config.yaml
train_examples: 195000
parallel_block: false
shared_expert: false
layers: 12
projector_out: 1024
projector_hidden_layers: 1
residual_init: "scaled_by_depth"
optimizer: "muon"
adamw_lr_other_params: 0.0009
batch_size: 128
lr_schedule: "cosine"
adamw_weight_decay_other_params: 0.05
Rows from block 5, named by matrix and row number. Rows with one number belong to one attention dimension. Each number is 128 + 24 x the weight over its row's rms, rounded and kept within 0 to 255. All counts start at 0. After the name is the row's rms in percent of the matrix's.
# q: attention query, key and value (stacked) (model.blocks.5.attn.qkv.weight, 576x192, the q third), inputs 96-191
# k: attention query, key and value (stacked) (model.blocks.5.attn.qkv.weight, 576x192, the k third), inputs 96-191
q.45 102 [ 56 122 122 178 124 115 115 145  81 123 125 163 176 115 116 143 107 123 149 116 169 165 128 116 137 125 120 156 134 167 135 108  70 160 123 127 113 151  91 115 145 141 132 149 138  92 137 164 141 167 138 105 143 138 105 133  80 143 108 167 127 124  96 118 127 118 113 117 125 113  93 213 127 138 140 194 116 122 116 119 109 108 158 136 143 150 154 123  96 107 143 145 108 189  89 107]
k.45 101 [112 120 130 103 148 127 141 181 153 107 162 101 102 148 162 132 125 121 141 127 101 161 171 117 160 120  92 166 159 139 137 137 135 112 138 145 135 126 123 141 172 109 116 158 129  95 131 133 139 153 114  64 128 131 116 132  99  71 180 124 128 115 136 119 130 123 114 108 166 139 153 143  80 124 133 139 101 169 119 122 113  74 141 101 152 139 138 127 108 132 159 147 113 180 165 112]
q.46 101 [190 114 120 129  93 158 123 153 117 142 144 131 160 139 119 169 129  97 180 123 139 143 186 134 140 120 145 124 135 126 115 124 154 119 112 100 137 134 160 114 116 143 148 131 152 147 168 154 152 118 146  81 105  54 130 148 149 136 115 155 171  94 128 167 134 101 138 134 131 109 132 163 133 123 120  98 122 114 129 122  80 139 178 128  85 179 102 107 179 103 149 135 139 142 108 133]
k.46 107 [157 116 156 159 126 175 142 144  87  75 137 135 134 175 104 149 137 168 145 113 136 129 121 120 125 124 104 147 106 151  90  92 152  99  64 136 167 150 103 119 151 127 148 116 161 173 115  92 101 166 169 113 133 138  98  97 129 153 118 138 113 111 159 106 131 118 166 122  76  92 100 127  95 109 125 154  74 108 114 109 101 127 131 133 101 133 101 143 148 152 150 176 119 147 128 120]
q.47 109 [111 146 141 155 139  77 166  55 144 125 101 135 166 130  73 133 127 105 103 120  84 120 122 166  92 118  96 128 123 148 134 121 127  89 164 162 130 124  82 153 154  77 159 144 148 153  96 136 120 186 100 132 138 129 133 145 115 114 138 139 112 135 121 138 142 134  96 102 121 141 106 134 128 117 131 141 107 124 147 140 117 123  81 173 115 137 132 189 103 158 165 102 108 121  96 136]
k.47 097 [151 139 116 116 114  87 164 130 115 160 103 153 106 132 120 121 140 143 136 118 131 137 138 136 132 150 135 132 174 145  95 151 131  70 153 110 122 118 164 142 111 110 110 115 135 126 133 126  93 128  87 111 115  83  71 103 145 155 143  96  90  85 147 109 141 107 122 172 105 118 112 143 128 136 125 113 110  99 133 139  95  97 150 150 145 164 181 113  98 163 113 109 114 160 112 107]
q.48 103 [109 150 138 128  79 114 122 159 112 173 109 186 111 121  89 105 158 154 123 131 117 143 174 142 143 107 134 137 124 140 113 158 129 104 156 113 148 100  93 131 157 138 105 118 129 139 166 169 120  71 144 128 116 148 136 106 139 112 134 155  99 121 153 139 121 137 151 147 109 166 136 111 169 119 121 138 114 123  91 117 141 128 115 117 107  97 151  81 133 131 123 168 138 135 158 130]
k.48 104 [ 97 156 174 115 117 146 179 165 152 138 126 131 104 164 138 152  98 103 132 162 134 111 162 171 127 134 110  92  95 113  83 131 158 109 141 131 133 131 116 112 143 112  89  90 121 163 109 134 116 144 168 171  70 108 159 114 113 125 161  92 144 157 132 116  82  95 116 120 123 138  93 110  88 137 162  89 138 133 128 121 147 150 159 128 167 106 146 116 140 149 143 131 149  91 150  99]
q.49 107 [159  73 131 116 114 112 137 124 174 143 156 157 135 164 123 110 112 110 162 115 123 138 154 141 125 111 137 123 155 107 187 108 116 161 145 131 116  98 150 100 119  83 134  92 122 162 125 146 134 164 132 128  92 112 128 117 155 139 115 174 119 108 150 147 157 122 148  61 109 112 128 112  85 138 124  93 119 175 113 124 151 157 109 142 157 103 158 146  97  96 140  99 168 142 145 106]
k.49 102 [164 133 134 123 156 142  93 107 165 172 139 146 157 136 136  74 125 123  82 102 140 140 135 109 137 122 126 147 128 127 147 152 114 119 111 161 128  89 111 108 136 104 112  94 128 101  92 128 123 161 138  95 110 153 114 131 145 136  92 151 124 170 102 122 158 114 173  73 165 158 111 136 115 121 151 136 172 150 132 133 127 128 127 101  97 120 151 118 117  86 146 126 125 141 164 123]
q.50 105 [ 98 136 150 169 107 114 114 105 107 128 120  99 103 106  91 143 175 112 143 103 147 167 115 100 129 151 166 146 147 125 166 110  87 153 138 132 128 114 110 125 131 158 127 102 130 119 127 137 103 144  97  94 131 111 132 191 105 133 117 146 142 123 109  80 123 118 145 109 105 113  92 113 110 132 119 128 116 143 111 136 129 158 115 143 111 166 136 108 112 128 167 117 132 115 144 130]
k.50 102 [119 109 142 139  87 172 111 151  70  99 140 157  95 111 160 141 116 135 135 151 160 125 193 105 123 168 158 140 122 125 133 118 138 125 125 133 141 141 121 144  99 158 151 121 137 129 111 103 112 138 109  98 159  87 123 127 119 149 159 123 173 137 139 116  88 111 147 134 158 158 118 122 158 154 124 100 147 139 101  86 109 145 145 129 131 108 124  70 107  72 140  78 126 132 139 115]
q.51 091 [154 145  93 154 141 178 168 108 175 150  89 163 131 154 156 128 152 164 128  99 115 122 149  69 141  90 108 109 149 148 128 134  89 120 119 120 148 150 116 157 115 148  85  88 134 102 148  99 121 104 104 175 163 126  98 111 124 105 137 119 156 115 122 170  96 132 132 163 172  96 143 173  94 119 174 107 116 103 112  87 102 106 110 123 137 140 100 140  91 154 135 140 112 145 167 138]
k.51 096 [142 136 119  80  90 122 124 101 159  97  81 163  73 131 133 120 137 136 104 183 135 136 124 101 109 154  89 133 120 133 123 112 157 152 139 122 124 129 116 145 138 144 122 135 117 116  85 153  83 158 113 146 136 111 126 139 126 124 118 166 113 160 152 160  99 155 118 151 141  79 153 130  84 121 124 143 124 115 140 115 183 120 108 129 130 126 101 149 136 137 127 145 110 157 150 132]
q.52 105 [108 124  97  85 166 154  79 133 146 178 137 109  95 133 132 153 105 109 144 146 155 125  81 123 118 139 150 116 114 130 174 106 152 156  88 102 112 105 118 132 155 149 114 151 168  78 149  80 157 192 141 153  89 156 152 140 131 110 143 101 149 126 168 112 154 117 120 139 104 163 167 137 128  92  89 118 125  98 142 108 131 113 143 105 134  89 117 139 124 103 124 162 135 149  87 106]
k.52 097 [ 89 150 118 135  77 102 125  97 142 127 146 154 103 128 133 117 145 116 121 123 102 104  90 141 128  95 110  93 117 112 122 156 146 102 154 166 113 122 148 123 141  96  99 130 127 145 181 103 141 138 165 158  87 102 148 153 157 100 169 130 109 141  95 116  94  98 125 118 103  82 157  92 172  81 122 127 146 124 145 106 167 144 149 138 111 137 130 136  99 139 123 147 159  95 125 123]
q.53 105 [143 126 106 121 158 131  84 140 136  73 146  93  99 120 106 152  91 102 104 164 116  84 142 109 120  82 104 156 134 183 104 179 179 129 140 106 135 147 118  84 101 115 157 158 120 104  97 113 116  57 151 153 147 131 126 124 124  95 100 123 146 141 152 119 155 127 159 124 140 130 126 153 159 103 143 110 178 105  83 136 135 123 141 113 148 121 136  85 139 111 126  97 137 118 122 114]
k.53 097 [110 149 168 161 130 103 125 141 142 156 131 115 174 122  93 114  98 127 151 123 136  92 145 108 128 131  99 133 183 117 135 177 107 179 104 103 101 105 135 135 130 119 117 128 129 131 165 153 129  97 149 186 131 121 133 123 123 107 167 159 139 155 152 152 157 128 147  75 165  95 120  84 145 112  88 146 144 155 112 156 131 143 139 139 119 146 144 104 122 137 124  94 150 148 109 137]
q.54 103 [162 107 165 123 102 138 113 100 151 136 143 126 123 142 129 132 133 117 103  91 136 118 125 123 113 147 128 124 129 109 109 141 123  94 200 149 175 100 131 136 120  81 145 113 117 174 124 133  68 109 142  99 123 117 114  85 151  97 147 129 129 134 157 144 140 144  78 141 120 133 157  86 114 130 133  88 136 101 109 116 134 118 111 101  71 119 166 156 104 154 109 149 151 136 155 116]
k.54 098 [142  96 122 119 130 120 139 154 127 142  80 137 126 146  80 123 150 141 180 104 132 152 139 124 137 115  84 100 120 129 141 104 128 123 146 132 135 120  87  92 122 124  73 101 110 147 109 146 100 126 167 112 101  90 152 144 150 115 125 121  75 142 133 111 159 132 175 177 152 118 160 129 106 137 154 123 123 156 140 121 121 123 139 151 139 139 148 148 178 133  81  90 101 149 151 146]
q.55 104 [107 150  71 114 155 139 119 111 127 129 119 141 147 140 141 156  93 177 139 154 173  90  98 131 130 101 106 140 118 153 170 104 158 131  97  76 125 119 133  91  77 136 114 116 135 114 155  93 112 189 113 113 139 135  98 120 135 116 146 163 142 150 119  96 118 125  93  96 160 125 146 129 113 133 128 135 115 162 109 125 169  90 125 124 118 101 103 125 131 181  97 128 128 136  90  95]
k.55 100 [133 138 121 122 133  87 155 122 155 150 108 155 133 112 130 106  91 159 146 132 100 132 115 127 128 100 137 145 130 130 134 149 139 128 128 142 109 106 129 109 137 145 114 163 133 118 155 133 136 135 130 109 100 151 111 172 103 104 139 162 124 143 143 165 138 119 126 137 117 126 149 114 117 124 137 146 161 146  99 165 155 157 146 131 117 105 155 134 102  74 135 111 146 162 108 119]
q.56 105 [145  78 194 138 136  91 115 170 122 122  98 110 141 137 141 114 119 113 102 104  95 144 116 128 108 194 152 154 132 164 149 140 108  98  89 153 116 123 159 110 116 113 150 143  95 117 153 164 106 126 132 103 174 110 145 142 120  76 153 115 125 138 141 150  95 145 124 103 138 148 106 113  85 142 131 127 149 123 141 157 118 127 109 103  58 120 144 130  95 107  90 139  98 128 158 124]
k.56 100 [ 95 110 153 116 160 123 130 142 117 125 114  67 142 155 136 123 124 148 156 134 155 161 109 115 138 136 131 118 147 191 125 110  91 117 112 152 133 139 108 122 132 112 181 151 135 158 153 157  97  44  94 114 149 111 125  98 124  92 128 179 120 140 136  95 126 149 120 122 131 128 139 125 127 120 135  93  80 115  93 119 123 127  97 134 153 161 170 127 118  95 110 122 113 110 139 142]
q.57 109 [149 133 158 145 126 103 132 158 133 153 117 144 108 146  93 142 162 167 102  60 103 156  76 105 110 122 119 141 121 161 139  66  67 171  85 123 121 113 103 124  89 132  98 111 125 132 158 159 134 204 105 114 124 132 124 120 128  63 129 145 111 119 129 156 112 151 115 109 104 144  97 105 112 104 126 139 144 115 171 130 131 170  86 127 100 173 142 131  78 119 115 161 122 143 138 107]
k.57 106 [145 108  94 100 131 125 144 135 142 166 164 131  91 104 126 133 119 102 151 114 112 163 104 126 139 103  91 112 155 138 129 120 119 152 107 141  93 123 140 172  83 139  83 117 121  88 198 117 163 114 152  96 171 105 108  99 142  99 141 186 114 139 147 151 109 103 130 170 119 111 142 134 120  95 161 138 123 111 122  95 131 133  89 124 138 123 123 115 155 100 105 154 123 116 147 147]
q.58 105 [129 129 128 124 107 115 163 153 110 133 152 111 168 147 133 116 175 160 127 145 127 169 147  93 150 152  82 131 154 184 120 108 114 117 122 127 131 158 200 169 108 122 134 140 103 144 113 112 112 106  93 121 135 130 133 130 134 164 149 156 121 114 146 109  82 106 144 135 139  87 136 122 148 105 135 153 149 113 120 113 113 141 148 106 129 119 148 102 151 143 103 113  87  86 132 171]
k.58 102 [ 74 111  90 134 160 155 169 149 117 131 100  95 119 104 103 148 147 134 161 135 130 121 105 137 128 103 104 163 127 131 117 163  90 144 117 155 111 106 156 106 111 173 148 179 127 153 155 142 118 113 107 114 118 117 105 127 116 126 160 141 115 150 128 121 121 127  89  81 145 140  89 101 119 117 123  92 124 191 133 140 110  81 152 135 124 158 111 138  96 155 110 159  82 144 127 143]
q.59 090 [114  85 104 140 120 140 142 116  82 134 119 114 104 126 113 135 150 161 159  86 146 111 128  74 136 155 150 124 115 171 136 112 112 124  82 102 129  87 127 128 140 142 165 160 105  95 136  89 152 139 118 128 119 136 154 141  99 127 115 166 151 144 114 170  81 134 101 140 141  71 137 169 124 193 162 100 152 122 107 122  74 103 122 135 154 134 141 124 119 139 119  84 120 175 132 128]
k.59 099 [118 136 130 108 124  88 152 131 120 123 152 144 142 112 126  95 137 136 165 135 165 171 133  96 128 128 198 122 128 147 133 108 111 157 105 162 149 175 138 134 176 110 151 150  94 142 178 162 168 172 119 136 152 133  76 157 151 157 195 121 138 118 108 137 153 127  74 118 155 105 133 154 147 118 167 149 136 112 105 128  88 117 105  95 110  96 106 128  91 136  96 146 133 160 145 137]
q.60 113 [132 111 154  93 135 155 114 119 126 117 189 101  87 120  82 112 122 129 159  97 156 161 151 113 121 148 135 130 169 144 125 170 181 157  92 114 134 118 136 172  99 142 136 153 140 116 129 100  97 112 144 139  72 125 121 141 148 111 148 102 152 151 156 110 132 122 125 103 173 126 122 146  38 152 117 132 114 131  88 127 102 128 161 148 106 126  98 106 109 125 135 102 110 167 112  96]
k.60 110 [117  93 148 111  92 153 150  93 123  92 129 153 176 157 145 156 117 139 143 121 207 167 110 112 117 141 110 156 137 137  97 163 164  99 131 137 155 112  95 153 138 111 139 123 117 156 122  93  94 101 137 157 120 150 114 158 117 140 139 160 144 129 123 109 143 136 143  76 104 143 164 116 143 130 138 120 142 143 141 139 124 113 158 151 113 106 150 121  94  78 112 118 123 177  81 171]
q.61 109 [125 106 134 132 118  99 133 122 114 133 141 101 140 145 106 147 142 119 121 137  69 164 109 132 131  78  95  96 138 166  87 123 101 122 116 193  99 145 118 157 133 137 112 118  60 129 121 150 130  73 111 110 131 114 114 157 112 118  79 153 144 141 123  81 136 119 130 143 119 150 139 136 154 114 109 106 111 105 137 132 133 142 102  74 156 141 159 108  68  84 136 135 110 140 122 146]
k.61 101 [141 115  82 134 109 131 149 126 159 147 174 154 154 137 163 115 173 158 113 142 129 146 124 150 133  78 125 122 110 140 115 113 153 130  85 151 127 156 142 143 102 189  84 140 156 129 125 114 154 129 122 106 166  79 155 100 116 141  97 114 108 124 137 150 105  99 163 121  78  89 172 109 127 136 156 145 135 107 118 134 106 144 121 139 166 177 155  68 116 124 113 157 112 105 149 150]